From a checkpoint of a small multi-label audio tagger: log mel input, width 128.
Rows from block 2 of a small multi-label audio tagger, named by matrix and row number. Rows with one number belong to one neuron. Each number is 128 + 32 x the weight over its row's rms, rounded and kept within 0 to 255. All counts start at 0. Numbers have three digits each.
After each neuron's rows are labels from the 100 clips, of 14848, where the neuron reaches its highest value: "peak in band" is the frequency band that holds the peak. Only what is clearly more common there than usual is listed. The data: notes from a synthesiser with random patches. In brackets: how many of the 100, against the usual share in percent.
# fc1: MLP up (model.blocks.2.mlp.fc1.weight, 384x128), inputs 0-127
# fc2: MLP down (model.blocks.2.mlp.fc2.weight, 128x384, transposed), outputs 0-127

fc1.70:180036128128128128128128128128238128128128128128061128128128128128128128128128056128128036128227128128128128128128128128128128128128128128128128128128128128039128128128128128128128128128128128128128128128128128006128128128128128128128128128128128128128128128128255128166128128128233071128128128128128128128207128128089185128128128064128057128128128128128128128128128128128128128128128
fc2.70:128186128128128128128128128128128128128128128216128128128128128128128128128128128128128128128000128128128128128128222128128128128128128128128128128128128128128128128029128128128188128128128128128084128128128128255128128128128128128128128128128128128128128128128016128128128128128052128128128128128128128128036128128128128128128128128128128128026128128128128128128128128128128128128128
peak in band: 4000 to 8000 Hz (63 vs 25)

fc1.335:128128128128128128094128154088128128128059128128037128209066128128128128128128128128128128153128040128128128128081128128128128183128128128128054128190173175128074128148128128082085128061128105128128128076128128128128128128060128128065061106159128128128128128128061128128082060173128128128128128173128128093128128128128028102128080128128128128128150128128091128128128128029128055159128
fc2.335:128128128128128113128128128223192128128128128128155120128128059128128128128051128128128128128163222128128207128128128207188157060128128128058190128128128128128210164128128128222128195173128128128128128160128128128128128128187152128128128128128107128128171128128169128128128128128128128128128128128128128128128128163128219128128173128128094077128051182128128128128128128205128188128128
peak in band: 2000 to 4000 Hz (62 vs 25); 1000 to 2000 Hz (32 vs 12.5)

fc1.168:246128128048014128128072066128128089051161128128128128128128128081128128188128128128128128128128128228128128100128082055128128128128128128128076128128205128128128069128128128098080128128128128128128128128059128128128040128061128128128128098128128128090128128059128128128022128128128128128128128128128128128128128128128128128128128128128128173128128128128128128128128128067128085128128
fc2.168:128036128128128253172184128128128128128128128128128156128128128128083128079128128128094128116092213128128128065056128211128128022128128128128128128128023128128128128128084153128190128128128205128128128128128128128128128128176128187128054128104128128128128128128128128128128128128128128169128128128070128128095128128128173128128128128128128128191128128128128180160128128211128128128168
peak in band: 250 to 500 Hz (92 vs 12.5)

fc1.358:060063080045103128128128237128073100128103204070068128128128128128128092128128128128128128128189128128128128128128093082128128128158128162053060128094128075128128092128128128208084090128128128128128128128128128053128128153128161128076081128104128128166128192163174128100128128192128128128128128157128141128128128128128128128056128128055063128102128128073128128128088128128128128128128
fc2.358:124065091183113128128157050128128183101128068128128128085172152082128128128096128163128128083128128206163128207159142170128128088128161159156172128128128128128128128128128128075152128087128128170167128128157128157128128128168169128128128185128095128172039128128055232091160128128128128128128128128128147099128128128172128128128128128210168152128182128128128164155189152055087128128155
peak in band: 0 to 250 Hz (100 vs 12.5)

fc1.178:128128128128186160162172128128128128019128128128074128128128128128128128128128128081128128128095128087071128128128128169128128128063128031101128128128128064166128162048128065128128022128128128128128128128128076128128128128154128128128128128128128128128128128128086128087128168128095128128128155175175128128128128128128128128025087128082072128128128128128151128086128128128128173128000
fc2.178:128128128051128128128070128128154090128080128189192128128128186128128050128176187128128128128178128128128128073128084128126094148188128128081128035048128106162128128128128114128128101096128128128095161128076128108166128128128128128128128128128198128128128128128128128113153128094128128128128128128128128061059112128128089083128180128075163128128053214128223159128088128128128128128079
peak in band: 2000 to 4000 Hz (73 vs 25)

fc1.328:128128128128128128128182128081128128128209128128128128128128128189128128255092128128031226176128128128128128128128128128128128128128128128128128128128128128068128128128128128231128128128128128128183128128245128128128128128128128128128128128128128128128128175128128201128128128128128128063128128128128073128128128128128128128128128128128128128128198128128128128128128128128128128128128
fc2.328:128128128128128128128128128128128128128128128128128128128128128128128128000128128128128128128128128128128128128128233128059128128128128128128052128128128128128128128177128128128128128128128128128128128128128128086128128128128128170128128128128080128235128128128128128128128128128128128128255066128128128166128128128128062128128128128128128128049128070128128014128128128128128128128128
peak in band: 0 to 250 Hz (30 vs 12.5)

fc1.239:128128128128128128128128128079085128168165128128100128184128128128128128128218074084128100128084103128128128128067128128208128128128128128145128128128048128128044128128128128128128128128128128128128128167128128128128128128043128128112128065038193167128128128128095070185128128128128128128128137141103152128103128128082169194128128080128148128128128128128128100128004016174128087128128
fc2.239:168184128128128082128128080128173128128128128128193128128118057128192128161128108128096128183193169128104175128174053117128128091173078051128128174155175128128156188128069081128128128128157128128115128128128128128140176084128021128087128142128114102128102083128128128100128128110128128169128128128128093128165128179076073071128128128128128128079128034128128128195181128128128128128128
peak in band: 4000 to 8000 Hz (52 vs 25)

fc1.276:198128164128128055128128107098180128177128128164128128128128128128128128100128128103194081199128128190128128059128096187051128128128128128128087128128128128075128128081128128005055128128128176128128186128128128128128069128128128128128128128128217128128128168128128128128128128128128046128128027128179055128128128128078128128128128128128128085128128128128098128128162081128128107128128
fc2.276:000128128128128128128128128128128128128128128128128128128128128128128111128094128081128128128128128128128128128128217212204128128128128064162128128128128128128128128128128128255128128128128128128128128128128155128128255192172128128128128128128128128128128128128128128128128203128128091128128128090128128070128128128128128229128128128128128128130128128128128128128128128128128110128128
peak in band: 250 to 500 Hz (86 vs 12.5)

fc1.327:095084115101128063113128157074128128094128128189041128128128128115128128128128128128128178202128144157128128128177128117128128128128128128128054128128128128017128128128161128128066128128128128128128077098128085063128128038128128090052131128165149128065128158128074128128092128128128128128177161173128128128128128128037020100128128128128128128128128128128128173128128084128096057109128
fc2.327:128128128243128128128128040128128187128128128128176169128128128097073083159217128215128128128128128128128075128096128128128128128128128128128178128128128128128128128128128128128128128022128128128128128128128128128128128162128128128075128128230128128128046157128128128128094128128236128128128128151100109026064128128073128128128128128128128146128128128128128160128128095128128075189128
peak in band: 0 to 250 Hz (96 vs 12.5)

fc1.148:113128098064173128128128217128197074171128128094093066128128045128128227128159014128188128128102090128128087074128128128168128128128128128128128128128072128128128185128128128093128128128128128128128128128104128128128082128128128098128128128111181128128128073128128128128128128128128204128128128128128128128128128128062128176128128084128128128103128128128174145207020095190128128128128
fc2.148:128128128128128096128128084128128128167128128128140092079128128128139150094142128128061128128128128128167128128158128041065128128178092053128079164128128128128095151153128128104128128128128128128128128128074128128169199128105128128128128128128169128128211076066048075172128128098154128154128128128106128128128128128043087128128128128128069128082128034094094128128177094163002097128128
peak in band: 4000 to 8000 Hz (62 vs 25)

fc1.142:128142128080080128105090064128128083053128128128184128088128087172128099167186094128128128098128128128128179161128148128128079079128101033128128104128067096128128151080049128128128097128183128128128128128109128128112128128158128059115128093128128128128055106073128185128059128077128128128128128156128128109174128093128128100089128128106048200128076128128128177128128128101128100099051
fc2.142:151087128128128128108075128089157128153092128199074189114128128072107179063128177128128090128105128128128128128152128128128176128128149175128110204086173128079128101128198128101128157119128128152090089067076103128128128128128164164128103168208069158102214128128175107128128144128086128128072102177128093128022128088128128128128128128128142074096128128128095128128128128128083128087166
peak in band: 250 to 500 Hz (37 vs 12.5)

fc1.182:128128128128097128128128070128064085128128128128128128128128128217128128086128128128255128158128128128128128128090128128128128019128064128098128128064128128093092128128128128128128193128128128128171128128128128128128128128128158128128178128128128090145128128128128128128128128188128128128176181128128128128196128128128128128053128000128128048079128128128040128128184128128128128128128
fc2.182:128128128128128128062194173128184193128095128128128159174199128069128128128128128128023099128054128128128128128128177128128188197084128128202128200128128128128128128128128200150153128128128128128128128128128112128128128195128128128128096179128170128128128128092128128128128128128128128128128128237128128072128128128128128162200128237128128128128128128128179128128128128128181128184128
peak in band: 0 to 250 Hz (41 vs 12.5); 250 to 500 Hz (33 vs 12.5)

fc1.80:117128094128128089102128128128096106128149161128086083128185084100128128128128046080128128184092128128128128128128107172128073128128128075128064128128084098077090070128128128128089128165082128128171128074128066092092068128128072128128128128128169128160081163128106086128109155192128174025185200172145164128128128128128054128128062128128128128128128051128128128128128128128099101128149
fc2.80:097128174150128128128128189091092155128128128164128151128104128144128128128128121128183128167100128128128168128100128128128177194127164160128107170128099216128128128171128196178128241128106128128128125092161216128146189182128128157128128128128128128107128128128181101168128162185128128102128033128053060116087128070128128182128128125128128128128141128128057079128145128128128125099185
peak in band: 0 to 250 Hz (81 vs 12.5)

fc1.144:128128128096128164128148128081032151180128128166153085167157128057149128052128052128097147128128128128128146128100128128239103106148128162128128128128022128143073101128093097105128099128128128128128128128128128128106111128096159128128163128033128187128128128128080128168128128128128128128128128151128128148069128099128143198128072037128128128128128128098128128128068067128099128076128
fc2.144:128128128128101064128128128081128128099128114195128128172119166211128128176153128090128128112178166128073128128128128192128163046128088128128128128128192128128227128073128128128128128185128128101152128162100128128128128128128136128043128128184128051128128089128223214128172101128128100128128128128128128128185087191128128128128178128128162128128128128097133129128152128128163128207128
peak in band: 2000 to 4000 Hz (56 vs 25)

fc1.375:128128128128128128128128255128128128128128128128128128255128128128128054128088128026128128128128128128128128128128128128080128128075128128128128128128128128128128021128128128128128128128128128128128128128200128128070128128177128128128128128128128128128128159128128128128128067207128128128190128128128128128128128128205128128128071128128128128033128128128128128128128128002128128128128
fc2.375:128128128128128128128128000128128128225203128128128128026128159128128128128128128128072128068128128128128128128128128128128128128128128128128128128128128128128128128043128128128128128128128213128138195128128128128128221128128128255128128128128128128128128187128128128128128128128128128128128128212128128128128128128128128128128128128128128128176128128176128128128255128128128128128128
peak in band: 250 to 500 Hz (48 vs 12.5)

fc1.289:098128146128128090093128229128128075128128069128128128150207128111128128072128128128128103146128101128128128069128167151165082128128128128128128079128128128089067075128128092128128128128042128093154079078128085128128099128128128128190083076128218128163070188128128128128128083128193170128128128153128104079128128128085128146128100128091156128128128128128128012128128145128090062128128
fc2.289:128083128128128169096105128128114128128128128157092140128085128128128128128128128158162128128128128090041074128075128128083128165128128128059139106085128128128128128069150099074128128128109128128083170128128094128128128128116128128128128128128128128075205128128165108165128128044061128128135128070215157187107152093128151164082162128098037128128128128128128188128092201055101128128032
peak in band: 2000 to 4000 Hz (93 vs 25)

fc1.162:110146107128128156128161128056025146128082128186128128227156200128189103092116128128128144128158128128104145128091128128162104128128169175149128128161088128128128000128128128128087110128128128128128128128154128128089128143128162173041128128099128173128077172159167166179128112174128113128128128128128161128066105101193128164104089128128128159128151152081128128128128128047151128128128
fc2.162:167128128128128128156031128128128154140177128175180185095128159194128104167128128128128128118128128128128085128128128128128128085128041099106128074098169128128128128087128128128128128128089128094164083081097128128145204128128128086168128128164128097128128085128094168137128048128128075181128152128128080128186094183157025057150128089128106128177109114130128164128201128176103128128128
peak in band: 2000 to 4000 Hz (55 vs 25)

fc1.210:038128128128128128128128128128128000128053128128128167206128128083128044148128077035128128128128128128128128128117128184128128128128128128128128128128090128128128089128128128128128128128128128128128128128128128128128128128128128219128128128128128128128128255128196128128077128128128128128128128128128128128128128128128128166128062066128128128128128128128128128105128180128128128078128
fc2.210:255128128128128128128128128128128243128128128128170187041076208128128128128128128128128128128049128128128128128128128128128128204078128128128128128128233128128128128128128128128087128128128196128128128128128175128128128128128128128128128128128128128062128128128128128128128128128128128128128128128128128072128128169128128128128128128076128081128128128196128128128185128075128128128128
peak in band: 2000 to 4000 Hz (56 vs 25); 0 to 250 Hz (40 vs 12.5)

fc1.179:128083128128128128128128128128128128128128128207128128128234128128128128064128128128128004128128128128095128128128091128128128128169042128128128128128128128128173128064128128128088128128090078128128150128149210128177128128128128128128128128128128187074128128128128128096128230069188128054097128128087128185128128093128098055074035128128128128128128089128128128128128128128128128128085
fc2.179:128128128128128128128128128128128128128128128128128128128128128128128128128128128128150128128128128128128128158128083128128059047128187128233176128070128128128128128236178128128128084128128128128108128128128000128186066128184128128128128128128128191068128098128128051104065128128128128153128128128128128128128128128128128128128128180128081128071128128128158128128128241128128171128128
peak in band: 4000 to 8000 Hz (78 vs 25)

fc1.365:146141153128036128083128128128128128128128128090128105128128128128128128128128128128128128128128128128128170128160090128072058128138059128087091050128128047128128075128128128128082010128128128107128128155128128128128128015128157128128097087128128128128128128128039128128128128128128128197128128128128128128180128128128086056128128128018097128128128128128128128081128101128128059128053
fc2.365:181128128128128189128116128128128081144128128128128128128168128128128128065042128128095128128128128128126128166128128128176128148128188128194128193128128128128153128128128210173128128128128128158128128128245220168184128189128128192128128151128128177128161128128208128128196151128066128044128085109128128128104116128128183168151158128128186128128128128179128128128128128128168189128128
peak in band: 250 to 500 Hz (51 vs 12.5); 0 to 250 Hz (34 vs 12.5)

fc1.293:128128078128128076064128128086053113168128223128087128128128128128180203181073128146128128223128114128128146128128128150180128152128160128128128128128128128071128128181128128128128128128087128128128157128188128128179128128000084128128128128096174157156128128043128128128128128128128128049128128105128128128119098128128128128171059128128151128128128101149064159128128151128086128128164
fc2.293:128128128116120187128128128158176128128119128128144128128128195128149128072128137128128128064128128082081128128128105097089104097128128128128128071128159066128187106080088086128098022128114089134128128128128128128128102108128228128128128128128128128128128091128128128141145128081061128128096128128147128128128128099089128068093171128039128065024153128128128128128128128078128063128022
peak in band: 1000 to 2000 Hz (59 vs 12.5); 500 to 1000 Hz (40 vs 12.5)

fc1.220:000128128128128128128128128128128128128228128128128128231175128128128128128128128067023128145128074128128128128128128128128128128128128128128128128128128128128101066128128128128128128128128128128128128128128215128128128128128128128128128128055030128128128128128070128128128128155128128128128128128128176128128128128128128128128128128128128128128251055128128114128128128128128128128128
fc2.220:255128009128128128128128106128128128143194128128128128128128128128128128128128128128128128072128128255128128128128128128128128128128128128128128128128128128128128128128128128206128128128128128128128128128235128128128128128216128128128068181128128128214128128128128128128128128128128128128128128128128128202128128128128128128128128128128128128128128128206128128128128128128128128128128
peak in band: 2000 to 4000 Hz (100 vs 25)

fc1.97:128128128128095084128128079094175160167089157181128128096163183128128128053128128128246128162128128128128128082128128225128093128128087128128128128128099074128049128077094128184128128072128128141175166128204164166174128188128128128128128128091163128128088128128053051068128128128168128128128128128128128128128128128128128128128068128128146154095053128128128128128128087128128128128083
fc2.97:099128128128128128156207128128128060128128128168128128197128094128158128128060128092088128166128081128128128128128128128128065128191098128196170098090128128128128183128226211128128128155172128050128154128128050128128128167128183170200128208185128091128128128128083128083128163128128095141128128128128128128193177128128070128128128128128128128128128128128163128128079117128128128188128
peak in band: 0 to 250 Hz (31 vs 12.5)

fc1.57:184128128128128128128098128128128128128191056095192128128128128128152128224128128182128128128128052059065128128128128083063128075128128000128128128033128063128128071128128128128083069128128105128128128180128128128128128128128128087128128128128128128069128128128128128128128128128170128128128128128128128128128128128128128128128128237128032053128128098128128128128128128128128128128128
fc2.57:128128128128128190128128128148128183128128128128128128128128128128128128034020128128128128057128239128128128128128128128128128128128165128128180128128128128157165240096128128128174128128128128157128128093128128128128150128209207128128128128128128205128128062128128182128128128128128128128128128088128128128128128128128128128128128012128128128128246155128176128128128128128143187128128
peak in band: 1000 to 2000 Hz (67 vs 12.5)

fc1.284:169128128128128128128128128128128013128128128128128066128128128128128128128128072128128128128128128128191128128180128128128128128128128128174128128128128202128128128195128128236128219128152128075128128128180209128128128128128069071128128128128128128128042128198128128128128128128255128128128128169128128128128128128128128128128128128128128226128128128128128128128128128128128128128235
fc2.284:128128128128128128128128128128128128242165128128128128128128128128185128128128128128128128128128128031000128089128128071128128128128128128128028128128128128128128128170128128128065128068128101128128128128210128128128067128128128128128128128128128128128128128128078128128128128202128128128128128128128128128128128128128044128128128128128128128070128045204038023128128128128128128128128
peak in band: 250 to 500 Hz (75 vs 12.5)

fc1.107:000128128128128128128128128128128128128145128128128163128128128128128128128128048128128128152128030004019060128128128128182128128102128128128108128128068128128084128193128128128128128128128128128128128080128128128128128128128128128128128169128128128128128128128048128128128094128128128128128128128128128008128063128128128128128128128128128128128128128128128128128128128128128128128128
fc2.107:255090078000128128128128128128128128128107128128128128128128128128115128128128128128128128128128217255192128128064128128128128128161128128169128128128163097159128128076073150128192128169128169128128128128128128128128128128128128128128128128128128128128128128128128128128128157128112128111128128128128128198158177150128173128128143128128128128128128128128128128128128112128128164128128
peak in band: 2000 to 4000 Hz (100 vs 25)

fc1.190:128175128128211128128128216128128128161255166128128091229128092150128128215128128030174176189158058128128128100128128128128128128128128128128111128128128128128128128128128128128128166128128128128128128128171128128128128211128094128128128128128177128182128128128128128128128087153182128103128128128128128128128082128128128128128093128149128128128219103128054128172128128128128128128176
fc2.190:128128046042051128128128051128079128128128128128128128128128128128128192042128128168128128128128243223128128128128128128128128128128128128128074220128128128128128156180128128128128128205128128128128095128128128128065128025128128160128128141128063177128128128128128128128128128128106128128155137128128128255128128128157128128128138128128128128128128128128128128128128144128087128128177
peak in band: 1000 to 2000 Hz (68 vs 12.5)

fc1.292:128128128128128128147066036128191128128128128128128128128128128128128182128128128128128128128128128128128128128128128092128128128072128128128091255128128103128128128128128128128128128128128128179128128237128153128128000128128128128128128083067128128128128128128128128128128128128128128128128061083128128128255128128128128128128128128107128180128128128128128128128128128128128128128010
fc2.292:128081128128195221128211207128128128128071128230128128128128128128128128128128128128128128084128128128128128128128128128128128128128128128128183057128104128128109162041128128128128128128128128128128072025128128128207255128128197128128128128128128128128128128128168128128169128128128128128071128128128102128028128128128128150128128128128128128128128128128128128128128202128128190128128
peak in band: 2000 to 4000 Hz (54 vs 25)

fc1.294:128088128128128208174128192177128128195065128128128153087128128084128128128128128128128128128128093087046054078128064073049128128169078128128128128128040128152058090128128128053081054128079128128128128128128128128091128128128157188128128128128128128128128128128128128128128128128128128161128128128128128128084174106128128128128128128051128070128171171080128128128128128128128128067048
fc2.294:128128128036058128128128071128128128032103128187128128074092228128128128128128128128128128078128128128120128095094080128128087128088128128128128128155225128128164128058162128115174113128128128070128128128128128128215128128128160149128128128128128096128128128128159168128128128066065128086128144128152128128065128064128167128128165128110170128128087128100187186128161128066128128179108
peak in band: 2000 to 4000 Hz (83 vs 25)

fc1.2:128213128128108077065128078128067095085088128128128071128128128096091128128128057128128128128128128128128208174128128128200091164128128128128090128167128128128080128128128128128128128086224188128094128128128128080128128183128128128128128092128128128128128185062128128128000128074210182102128128163128128105128128128071128128128084128128128144128080070128128128128128128128128088128128
fc2.2:128000012128128184128128128099128128116128128128067128100128176128175201128128157150128128128128245128128128012128128128106128128128128128077128160128145128128128148211128181128080145128128106128128128128128188182152128128128169128128128128128104128079128128128128128128128162128073128128128128092128128128042128079128128128128128128128128128196155128128128128128128128128128128102128
peak in band: 250 to 500 Hz (85 vs 12.5)

fc1.9:128015018000071128128128128128128128128128128128128128128128128128128176128128128128128128128128205128128128128128128128128128128128128077128128128128255128128128128128128128128128072128128128128231192128085128128128128128069128128128128128128128128045128128128128128128128128128128128128128128128191128128128128128128128128128128128128220128128128128128128128128128128111128088128128
fc2.9:065128128255128128128128128128128128128128070200128161128128128128128078128128128128128128128073128128128128128128128128128128055128128128047128128128057102128128128128128128128128128128128128073069128128128128128128128128128128128128128128128128128128128128128128128128128128128128128128128128128128128128128128073128128128128128128128043128128128128128128128128128128128128128128128
peak in band: 0 to 250 Hz (61 vs 12.5)

fc1.185:092050128045057128076075128128128128128128128099128149128128180122128128128128128128128128128128128128128128128128086128095128128128128128076105128128144068164090098128139106086128011104128128128128128128061128128155088128128128177128128161163170128100128168167128128128128128128128144128128128128128096093128128090128128128080128128000128080128128128062128128128128128128098046128004
fc2.185:128128107128128128128128069108108128182191128128128128128128128128137128128092128128128166128128157128128128128186150128128128128092128148147128171162087170128128128171128176167128211128128128128184128128248201174128128128128087128128128141072128139183128128128128128128128128128157128128128128128066182202183128160156128166128091128167146163128128054128015106167155128128128151056213
peak in band: 0 to 250 Hz (100 vs 12.5)

fc1.94:128128097128128128128071128128128128224128128128128128162128128128128128075016128050128128128128128128128100128074128128128128075128128179128060159156128128057128128128128128177128128128128094094161128128128189128128128128128128128128128128107128128128128128128035128128128046180168128128166107128081128128128067128092128074128094128128194128128180083128065128034128038128084128128128
fc2.94:186128128128058128128128003128128109178128178081128128128128128128128128128128128128144128070128128128128193128128128128128128128205128128128174128128128128128128128128128128128210128128168128197128128204128128128178128128128128128128128096169128128227128128128128128128128128128077128128128200202128128128235128163171128128128171128035103023128128128128128128128128128128128128128128
peak in band: 4000 to 8000 Hz (60 vs 25)

fc1.357:128089128128128128128128128128128069128189128128128160159128128128061056080128049097128096181076128128128077128128128128195128091128128128128128128083032128128128128040084058128153128167128128128128128058128128128128128128128064128128128128000128149128128229128128128128128128128128159174128128128128128128128128085128128128128128050128128128128128074128128128128128128156094128128077
fc2.357:128128128128128128128128128128128128128128128128128182128086128039128078076128128005128116128053128128128244128128128128196128170128128081207128128096128128222149128128128128128128128206128206128128128128128073128128128128128128128128128128128128128128128128128128128128128128128128128128128128128149128200128128128095150128128128128128128049038128235128128128128128128172187128128128
peak in band: 4000 to 8000 Hz (81 vs 25)

fc1.53:128128128084088128128128095177097128128128128128180128128059158156218128128149128160128128128128128081128128128128111079128128128128093128067128128170075048128094128128098128128103042128128128128160128128128128128128093128057128128119128128128183128128128128076128184128128078128128128128091107128128090089128128055128128082080128063010016128128060128128128128128078128128128128128081
fc2.53:128128128128128179089074128128128128128128128128054128128128128128085128128128128128128128099128143128128128155128128128128164128128128128183128128128128241128128128128128128128128128128128128128128067058128250128128128128195128182128128128218026128128128128128128128128128128128128128163128128128047128086058128128128128128193128128188211128128128128128051095094128059060128168128128
peak in band: 0 to 250 Hz (64 vs 12.5)

fc1.118:128102128128128128071128128082128184128128080071128128128128128172128128183128025218200128128128128128128128128128128128128128128046128128081128191044128128128128128128128128128128111065128128128071128128128128128040066128062128093170128128040128100128128128023128128199128128128128128128128128128128128200128181083128128128128128164128121128128128128128088128128128171097128128107114
fc2.118:128128128074108128128128128128128128128107128128128128088128128128128103128027128128079155128128128128128128128079176128173128128169222128128178128209128128193153128128128185128167153128128128128128224128071128087128177173198196128128128099209128128128155128168140128128128128128064128128030128128159128068128071128128155128128128128128065047128109128128147128178128128154138159128128
peak in band: 0 to 250 Hz (33 vs 12.5)

fc1.11:128074043015069100099090128128128128128128128108128090128076068128128128218128128176128162165128157128128128128128059071128128128128175039128128128128068128128128099128128128055128128128128128128128128213128087128128128128128097084161038080128128128128128128094128128128066128081128128128128128128161128128151178087128128128128128128089128128128062128128048128128128128128128128089083
fc2.11:086102128255128128128128035128128167128128128128128128080098155128128128045128128128128128071074128128128119213128062128128128071064128091048177128128128104128160206101128128128128128128128128128128128128128128128128128128128128222128128128128059173128128128128128128128128128059128128128128128128128128128094128077128183128128128128128128128128128128128192200149128164169128186128128
peak in band: 4000 to 8000 Hz (86 vs 25)

fc1.244:128128128128128128128128249128182128128128128071128128248128128128169128195128128053128128128128128128128128128128128128128128128128128128128128128096180128128128128128128128235128104128128128128128128222182128128128128128128128128128128128128223128128128128128128089096221128128239128128128182128128194178128128128128128095128128128128128128222128128128194128128128128128128128128128
fc2.244:128128128128128128128128001128047128128128128128128128128128128128128128128128128128128128181128128128128128128128128187128128128128128128128057128128128128128128128086128067001128083128128128128128128000128075128128128128128082128128128198128151128128090128128055128103128128128128128084128128128128128159128035128128078128128051128128128128128172066128128128128128128128128128128128
peak in band: 250 to 500 Hz (55 vs 12.5)

fc1.356:128128128099128128053081128128042100187199201048128108161128128128128128184092128099128128128181128128128178128128101095128121128128116117128112128128159128128128103128128056128104021128087103149174156128128078128073128128128062128128128128147128191128128128128104076128128128128128178088128193153128178160128110128128093029128128128096103128157163083076128110128092128128070110128128
fc2.356:128128159163076064128128128128162128128060080186128224087128128128158152128128128128128128089098166128193169128128150169128128145128128128128103149128128128128128128063128200197128214128128128128139128128128170128128128128128128202128128064128128128128128158104162128187128128145128128128128128178100047029128128128063154164128083128058186081128067128128128128128184128128128128128128
peak in band: 0 to 250 Hz (58 vs 12.5)

fc1.135:128153128128128128128128128128128080032128128128128128128128128128128128183172128155128128128128128128128174163128128128128128128128064128060128044128128128128083128128128083128128039098128110085128128128128128105074078128128170065038081110128128062128109128047128168128128128128187128128128128128128128128128128128128128102014093128081128162151071128128128128128039128128128128077039
fc2.135:175163142128088128128052128058128128128028128128128128128128128081128172128060128128128071128186128128128131128128128128128128128128181161128128128128128181128128128162128128128128128119168128128128128128128249128225128128128128128128128128128128128094128101128128128128128188128030128128128128128073128106029128128128128128128192128128128128128128128128128170128204128128000128128128
peak in band: 250 to 500 Hz (37 vs 12.5)

fc1.47:128056128018128128079128246128076128128128165128128128128128128128128128128128188128128128128128128128128128128128084128128128128128128128128128128128128059128128128128083128128128128128076128128128128128128185128128128128128128128128128128128128128128128128128128128028128128128128208078105043128128128128128000060128128128128128128040076128031128128128128128128128128128040128128128
fc2.47:128128128255128128128128031128128128128128128128128128128128128128128128128128128128128128128175128128128128246128128128128128128128128128173255128128128128128128128128128128128128128197128128128128128128128128128128128128128128128128190128128128128128128128128128128128128128128128128172128128128128128128128237128128128128128162128194128128128204128128210128128128128128200225159128
peak in band: 0 to 250 Hz (99 vs 12.5)

fc1.378:128128128128128128128128255128128128128128255128128128128128128128128128128128128128128128128128128128128128128128088128128128128128128128128128128128128128128128128128255128128128128128086128128128128128087128128128128128128128128156128128240128128128128128128128128182128128223128128128128128128128128128128128128128128128128128128128128128128128128128128128128128152128128128128128
fc2.378:128128128128128015128128000128128128128128000128128128128128128128128128128128128128128128128128128128128128128128188128128128128128128128128128128128128128128128128128000128040128128128128128128128128128128128128128128128128128128128128128128128128128128128110179128128128128128128128128128128128069128128128128128201128128128128128128128128128077128128128182128128155128128128128128
peak in band: 250 to 500 Hz (48 vs 12.5); 500 to 1000 Hz (35 vs 12.5)

fc1.237:128074128128128128128128128128128128128035128128128107128207128081077128128128150128128094128128128093078095128086128070128128128128049128075128128128128128128128128255051128128078128063128128186088128128081128128128128128128128128128128128128065065072128128060128128080128107128152128128128128096128128128128128128128045060128093128128128128128096115128107128128128128027074084128128
fc2.237:128220128128128128164128128128150128128187128209128128128031128128128181128128128128128128128128128128128128218138128128128128128128128128194196128128128128128128131000188128128190128197128128128128128128128128128128128128128145128128128128128128128166151072187128128166128128128128128128128128128128128128128174128128216128160128128128128128006128180128149128103128128173190128128128
peak in band: 4000 to 8000 Hz (59 vs 25)

fc1.122:128128128128128128128128128128128128212128128180128079128128128128128128128128128128159128128128128128128128128128128128128128067128128128128128128061128128088151128128052128128128128128031043128128128128128128128128128128210128128128128128094128128038128128128128128128128179128225128128081064088073090128128092128088044031128069128128128014128128038128128128160128128128128128128128
fc2.122:128128128128128128128163157128057128068128088128128128093128128128128224128128128085128128128128128128128128128128128128128064048128164066128199184128128128128128128128128128128128128128181128128128105128180128232199128128167128128128128206128128240128128076128128128128056218128128128128128128059128090128128128128128128128128128128128046128128172128128128128128128229128128128128128
peak in band: 4000 to 8000 Hz (53 vs 25)

fc1.95:113128128111128128128128180156128128193090164084128128105184128066056170128060128163128085128182128128128128128198098128171090188128169128102098128097059128128128128084104100134128128065071128128157128095128142149128128128128180128128173191103097128051128160128062172093128058128128203128156128128128128158101163128128128128099099031128128159128095128128128114150128155106082128081128
fc2.95:128128128072128056128128091128164128128162128143157093172128092197239128128128111103128128128158191128096128128077094153159128069213048104155128128163198128128198128164158128128128128190187165128128167181101128128168128155128128128025128128153128105128128104109191156128162113128128085128128128128128120105128095182093150128128177186097103128128128128120128135128128128173128128128128
peak in band: 2000 to 4000 Hz (67 vs 25)

fc1.151:128128049128128128054128073128128128128128170128128128128177128040128128128128128128128086128152128128128128128128088128128128112128128128174128128128128128128128128128128128128128128128066079128128128128217128128128128128128078128128174128128232206128128128128055039058128204128128128128128128128013052128128128128128128090128044190128128128128128128128128128128128128073128128190128
fc2.151:128128128128128194128128128128128096128128128128128128128128128128128128128063210056128128128184058128128128128128128092128088128165128128169198128128128128128128128128128128128072066128128128128128236128128128128128067128128128168128128157128128192128128128166128128081128128128128128189128128128255208128128128128128027128128128128128128128128128128177128128128128128128128128128128
peak in band: 0 to 250 Hz (35 vs 12.5)